Weights of a small sound classifier.
Model: log mel input, activation swiglu.
Rows from block 4, named by matrix and row number. Rows with one number belong to one neuron. Each number is 128 + 32 x the weight over its row's rms, rounded and kept within 0 to 255. All counts start at 0. After the name is the row's rms in percent of the matrix's.
# gate: MLP gate (model.blocks.4.mlp.gate.weight, 768x256), inputs 192-255
# fc1: MLP up (model.blocks.4.mlp.fc1.weight, 768x256), inputs 192-255
# fc2: MLP down (model.blocks.4.mlp.fc2.weight, 256x768, transposed), outputs 192-255
gate.161 117 [187 143  53 155  72 129 103 146 114  89 149  90 165 122 142 172 119  46 157 131 127 139 137 174 183 117 107 129 136  98 191 107 101 136 138 130 128  94 106 123 101 107 145 115 117  95 152 136 116 126 146 129  92 153  76 135 136 100 101 116 190 148 125 102]
fc1.161 112 [169 123 129 131 147  82 171  93 168 128  87 127 100  92  78 120 137  91 127 158 133 159 167 144 115 113 120 189 149 135 150 151 116 168 133 129 143 132 155 143 124 111  74 137 153 127 137 188 130 119 129 161 123 133  83 131 119 158 104 145 190 156 113 153]
fc2.161 116 [115 151 123 163 124 110 148 112  92 120 148 162 116 190  75 129 114 210 104 108 126  98 172 170 128 178 125 127 113 124 137 108 108 136 134 126 167 149 134 170 119 120 167 131 113 116 153  73 162  86 152 133 130 102 130  83 143 183 128 148 170 112 132 129]
gate.162 118 [122 113  99 115 164 134  87 160 195  91 116 195 176 122 135 123 196 152 127 156 150 136  62  87 109 135 123 141 183 149 138 155 144 132  78 198 108  98 163 125 122 129  46 154 115 107 126 146 108  66 141 112 150 128 124 133 146 137 102 126 198 125 131 128]
fc1.162 127 [134 105  86 136 187 117 127 135 112 102 117 166 185 121 145  98 137 142 138 138 144 122 124 127  78 110  59 138 140 147 168  97 125 120 106 160 123 111 171 107 107 161  48 124 119 121 172 191 117 100 139 169 138 111 173 110 163 140 127 114 131 160 113 143]
fc2.162 122 [128 136 147 114 107 120  75 144 104 167 135 146  58  70  60 124 120 121 173 140 141 117 120 104 135  62 104 112 121 134 122 190  91 160 152 146 103  85 173 155 142 175 179  99 120 152 137  83 192 160 101 116  92  94 133 163  74 147 143 131 100 137 157 131]
gate.163 117 [107  98 112 120 140 114  70  84 128 123 149 103 133 127 128 105 141 128 101 152 126 139 107 111 146 131 158  91 134 143 128 130 108 126  53  98 133 114 116 110  65 136  96 127 142 134 125 170 144 170 120 188 107  77 118 130 152 117 159 194 127 152 162 133]
fc1.163 126 [181  75 139 125 135 129 128 115  82 125 123 160 142 111 150 110 135  40 174 110  98  82 195 102 165  86 141  92 162  85 158 128 135 102 117 125 156 140  79 143 158 144 169 178 130  80 125 128 144 137  97 124 129 142  68 120 162 131  36 142 145 123 131  84]
fc2.163 119 [ 75 118  66 123 161 138 150 145 131 129 109  93  88 123  96 115  96 161 100 125 159 180 152 113 140 119 140 188  98 109  68 139 124 122  74 190 120 136  96 138  93  78  59 160 122 127 156 107 108 128 154 142  89 135 132  75 127 146 150 174 113 142 136 126]
gate.164 119 [192  56  80 182 128 137 152 101 116  74 117  98 171 129  91 132 143 126  54 108 130 115  76 141  80 123 166 114 138 193  81 144 148 179  77 133  75 143 103 108 134 125 118 136  73 175 140 131 130 125 180 130 106 142 116 146 130 100 150 144 161 149 123 130]
fc1.164 112 [130 109 111 186 121 150 131  85 100  88 114 108 171 203  89 134 144 123 124 103 131 126  71 164  76 142 128 129 185 159 176 199 205 138 101 144  94 160 108  97 229 100  98  96 108 121 139 176 118 152 150 178 136 142 142 146 170 104 137 148 201 105 112 162]
fc2.164 118 [168 142 131 108 111 146 111 138 164 117  94  72  68 142 136 110  40 128 179 165  92 100 140 120 126  62  67 108  64 137 128 182  95 174 143 131 113 128 119 166 154 147 192 152 178 157  93 131 137 191 118 150 111 111 142 128  92  97 163 129 120 124 130 152]
gate.165 123 [156 178 193 105 125 148  52  84 119 146 114 154 104 137 104 163 113  89  68 186 131  77 134 100 156 144 141 156 103  94  84 134 171 152 152 136 130 166 120 123 120 110 161 122 161  66 133 127 189 147  96 139 142  78 184 126 106 127 165 105 139 135 132 175]
fc1.165 127 [101 110 128  83 155  85 163 156 166 119 147 118 135 132 172  72 179 131 153  92 225 187 107 118 128 146  81 120 165 135 101 150  98 145 134 112 131 144 203 144 135 153 104 166  99 146 118 150  89  74 129 130 145 125  81 193 150 105  68 155 101 123 153  85]
fc2.165 116 [104 135 193 124 164  94 146 155 155 157 104 150 106 120  99 165 113 122 147 157 210 118 152 147 130 145 141 124  78 119 136 126 184 108 172 136 137 116 111 153 183  97 122 165 160 162 111 141 161 124  73 134  84 142 149 127 135 158 150 114 129 180 149 135]
gate.166 089 [151 115 210 132  75 177 157 152 159  85 101  88 139 139 176 152 107 132 125 105 137 172 157 132 126 109 105 112  99 104  72 140 158 136 141 106 136 175 150 140  39  97 113 114 170  60 167 129 143 255 120 135 168 131 127 147 120 157 124 108 115 139  95 134]
fc1.166 087 [125 134 169 129 150 131 132 125 121 147 150 137 109 102 139 112  66 138 155 115  65  77 162 124 124 104 130 162 139 163 120 104 132 100 113 169 131 117 126 109 149  48  97 100 138 126 176 255 127  94 165 140 137 117  64  69 128 188 129 172 144 116 165 139]
fc2.166 090 [195 183 172 121 129 192 128 114 104 174 126 101 140 127 115  98  88 122 201 113  61 181  98 148 135 112 136 155 148 102 162 123 124 128 104 123 105 131 114 138 174 118 123 127 118 134 160 165 129 134 115 134 109 187  56 129 142 138 136 164 157 142 188 114]
gate.167 118 [111 137 136 146  88 117 109 158 135 139 131 109 121 161 128 160 130 132  84  96 121 124 125 125 128 164 167 133 124 127  94  70 138 125 136 119 115  47  85 112 151 104 157 150  93  73  87 104 126 167 146  89 107 147 177 129 111 139 131 124 107 136  97 146]
fc1.167 123 [173  99 130 122  47 122 113 165 131 180 165  97 122 189  94 134 118 119  97 130 135 116 125  78 130 136 120 134 170 134 102  92 182  92 120  84 125  73 117 127 124 131 184 140  54  56 170  59 109 148 160 134 115 116 182 134 125 131 153 147 121 134 121 127]
fc2.167 121 [134 122  79 113 147 126 197  88  99 167 128 148 141 102 159 113 141 148 119 126  77 145  91 128 136  74 120 143 131 129 122 240 110 130 120 148 149 176 163 141 113 126 118 134  74 125 133 158 146 148 216  96  92 120 140 120  87  71 141  96 111 122 152 132]
gate.168 104 [108 143 119 121 108 149 113 148 160 126 133 117 105  88  88 129 158 168 118  90 156 104 183 142 116 162 165 160 156 160 111  84 124 131  55 139  66 101 133 148 100 120 135 150 151  93 139 100  73 199 171 150 194  95 156  69 169 217 133  78 139 104 144 102]
fc1.168 101 [114  95 147 152 153 137 136 113 124 122  65  98 102 163  89  82 129 133 117 145 142 154 133 159 114 125 188 123 129 143  61 145 131  69 125 100 115  28 123 107 144 121 123 132 130 118 150 180 166 132 169 130 158 160  97  94 146 147 154 111 203 131 142 142]
fc2.168 102 [127 114 129 101 120 177 115 146 133 164 121 114 175  91 183 147 132 100 163 120  89 171 128 132 102  99 121 102 125 156 175 118 150 152  70 105 151 121 161  99 139 164 119 149 126 138 158 106  92 133 194 128 146 110  98 116 164 180 140 184 138  95 105  55]
gate.169 089 [110  99 138 138  95 128 136 165 133 144 172 101 156 109 113 109 130 137  82 129 131  94 146 104 116 124 137  80 141 130 121 114 114 136 141 174 113 131 161 132 188 119 137 193  90  75 158 151 132 183 139 111 160 195 113 140  98 132  90 165 168 114 139 109]
fc1.169 087 [132 160 192 128 186 132 128 133 166 106 241 119  83  46 110 143  54 134 181 116  97  93 111 135 151  88 180  99 160  69 127 167 148 131 140 147 104 112 211  68 111  98  93 136 131  88 157  75 135 163 151 146  93 128 138 128 118 129 130 130 122  73 114 121]
fc2.169 094 [148 128 138 128 128 129 140 131 144  97 138 173 142 176 140 126 100 115 143 123 125 130  72 108  91  83 153 170 121 191 145  75 143 183 164 135 144 144 101 158 192  98 143 183 141 223 136 115 125 124 181  87 129  95 166 102 130 112 112  76 165 139 125 130]
gate.170 081 [193 137 128 161 104 106 119 119 144 160 152 135 162 162 145 163 148  93 152 130  39 152 115 135 128  81 138  98  87 174 125 138 170 121 133  94 134 119 135  58  89 121 116 153  83  70 191 153  93 134 136 186 146 128 101  25 130 149 191 205 118 144 129 144]
fc1.170 083 [107 124 149 122 161 118 128 130  90 174  86 145 142 175 116 129 132  92 122 190  70 145  98 138 131  86 143 130 114 175 120 130 129 121 125  94 132  82 129 109  81  99  70 108 143 143 177 149  97 169 165 156 119 162 135 135 132 131 147 162 133 126 145 128]
fc2.170 089 [ 91 120  38 183 151 102 117 166 146 148 123 148 155 118 182 110 127 112  49  75 128 168 192  96  89 133 133  76 142 179 102 122 117 129  84 124 130  67 125 124 165  75 209 138 139 139 115 142 130  94 134  83 116 110 130 128 145 104  96 129 106 195 117 123]
gate.171 107 [138 168 113 160 156 142 159 129 149 149  95 152 198 171 123  85  62 164 100 140 136 161 171  68 167  60 176 121 128 152 121 202  98 101 188 175 143 117 179 133 108 126 109 149 212 136 128 193  55 162 115 100 192 164 124 192 132 126  73 130 134 126 126  94]
fc1.171 104 [145 174 109 136  83  89 176 159 109 124 200 165 135 130 137 121 138 128 181 178 114 112 166 131 146 116 118 200 167 114 135 130 147 111  89 159 101 153 165 107 116 136 113 185 196 131  46 144 140  60 122 156 126 163 161  47 177 120 114 145  86 150 127 144]
fc2.171 106 [190 168 117  87 114 140 145  35 114  76 151  96  96 122 132 143  90 151 138 184 130 124 120 185 161 122 129 117 122 140  88 187 108 124 174 160 166  95  81 110 122 149 172 191 116 118 158 133 111  27  80 122 127  55 151 135 145 131 146  88 134 107 158 132]
gate.172 097 [155 119 154 173 195 178 117 166 127 151 116 165  80  92 115 161 151  97 113 150 136 194 118 208 164 141 112 150  90 173 128 111 100 124 147 151 122 206 139  94  74 126 190 102 146 128 152 128  75 129 124 134 152 115 107  86  94 114 127 141 180 129 147  80]
fc1.172 098 [159 112  87 155 146 135 151 123 109 132 109 127  88  94 125 129 177 112 119 100 138 164 136 156 183 139 142 166  87 186 159 132 144 110 125 126 121 152 129 105 103 111 191 115 166 126 129 102  61 153  70 143 156 128 127 101  79 146 121 123  98 130 141  88]
fc2.172 100 [114  72 136 108  51 139 131 123 148 115 127  96 100 132 124  87 130 146 110 153 102 172 159  69 176 130 193 207 112  73 159 146 147 141  80 129 128 137  87  95 136 135 180  89 122 129 160 143 182  96 133 144 154  98 133 120  86 127 154  73  78  76 134 146]
gate.173 088 [126  20 164 124 110 116 156 141 163 157 198 104 125  66 133 130 144 142 125 136  93 152 129 123 118 122  49 153  95 124  77 126 181 136  69 132 111  93 119 130 130 188 125 117 171 143  96 125 110 132 143 120 112 174 144 105 125 122 116 108 157  90 118 114]
fc1.173 094 [103 110 126 160 148 156 129  69 185 146 130 140 128 185 123 108 138 124 165 168 126 145 116 129  93  97 122 146 127 150 157 136  77 127 196 186 120 146 143  65 146 186 109  90 125  84 122 142 104  64 156 117  86  61 123 208 235 165 103 106 150 151 139 121]
fc2.173 084 [142 131  98  86 176 161  90 106 112 147 131 128 120 193 121 128 180 166  65 127 162 120 124 103 147 129  86 123 144 104 103 119  86 191 135 128  87 145 126 123 130 132  70 141 163 141 168  65  89  57 105 128 175 116 113 127 114 133 194 122 115 174 109 148]
gate.174 128 [192 144 101 149 108  83 143 116 128 140 188 125 106 113  90 187 104  90 169 134 125 110 115 158  91 125 107 127 102 135 125 149  97 155 170  91 109 129 129 124 106 126  77 130 200 132 117 176 164 184 103 107  96 190  97 137 112 220 105  71 121 159 187 108]
fc1.174 132 [105 181 131 134  94 135 113 135  59 107 106 141 153 136 109 145 150 129  83 120 119 130 102 139  90 129  91 152  94  95  58 157 176 132 101  76 136 133 127 172 137 230 132 126  72 141  67  92  96 117 109  94 162 127 121 122 147 189 169 112 125 119 129 190]
fc2.174 112 [144 104 108 181 147 128 159 126 144 128 109 129  89 111 202 121  80 163 137 147 165  97 101 127 141 113 120 119 116 155 191 144  97 237 101 135 132 142 163 114 131 151  58 124 163  80  82 128 187 118 152 135 110 142 142 155 115 125 144 126  72 136 108 108]
gate.175 099 [104 132 145 146  88 154 193 116 149 149  87 178 182 160 103 141 145 159 137 161 125  40 116 119 158 142 134 187 106  70 100 117  81  85 143 133 140 135 129 143 125 127 149  67 154 104  57 166 112 133 102 164 163 102 126  89 149 129 125  93 131  87 134 135]
fc1.175 101 [106 141 144 140  59  71 105 108 108  97 175  91 117 173 149 136  98 137 100  78 121 144  67  60 148 123  96 117 105 143 141 157 136 115 149 197 107  86  87 101 125 144 157 173  97 161 138 127 123 112 171 143  90 163 142 110  82  80  93  95 128 164  72 138]
fc2.175 102 [187 156 126 143 182 120 144 140 138  75 162 111 130 127 152 124  90 209 139 103 104 110 111 138 174 122 122 103 128 150 106 107 189 173 161 142  90 163 116 134 132 109 154 134 139 110 117 163 143 113 122 125 124 155 146  96  76 107 109 132 106 167  86  91]
gate.176 107 [ 44  78 117 140 101 137  83 160 121  89 129 128 168 149 115 116  88  98  95 156 171  74 124 154 119 131 143 139 132 133 107 136 132 135 117 143 132 115 135 131 122 145 132 155 147 121 126  89 126 160 142 122  60 176 175 104  76  89 139 108 130  99 122 179]
fc1.176 109 [106 147 141 115 116 126  94  98 102 103 184 184  74 132  67 127 122  67 129 150 108 125 146 133 188  99  67 126 126  76 101 161  78 118 152  83 162 147 205 115 136 176 120 141 151 164 110 153 108 137 118  59 105 126 134 123 137 128 218  82 147 136 138 133]
fc2.176 111 [ 88 107 151 112  88  93 136 140 139 158 153 207 114 114 164  82 166 120  82 144 120 127 144 135 131 133 203 107 145 171 125 117 143 162 189 128 118  86 178 141 128 125 136 162 123 104 128 133  90 136 106 151 106 154 110  78 181 156 147 177 184  93  56 127]
gate.177 085 [163 127  99 115 193 114 139  93 123 132 132 165 144 206 132 149 129  90 150 105 127 103 123 137 180 104 169 142 119 121 141 164 117  81 159 131 130 135  87  97 123 125 159 124 165 186 108 100 147 127  73 113 119 139 143 193  91 124 152 114 129  88 114 101]
fc1.177 089 [125 155 119 128 117 157 124 126  85 135 111  98  99 142 145  77 119 117  90 137  50 124 135 101 133 167  68  55 163 137 173  74 107 138 150 145 159 169 114 128 161 139 136 161 107 122  52 132 120 113 146 119 101 122 125 132 148 158 104 102 130 109 124 123]
fc2.177 086 [164 176 153 119 128 166 101 136  96 122 193 115 196  98 127 113 105 167  76  64 100 136 109 127 118 113 171 117 191 116 138 141 128 129 142 100 107 202 131 123 178 159 203 109 111 120 158 150 112 179  94 104 132 178  84 130 132 173 126 154 121 135 144 171]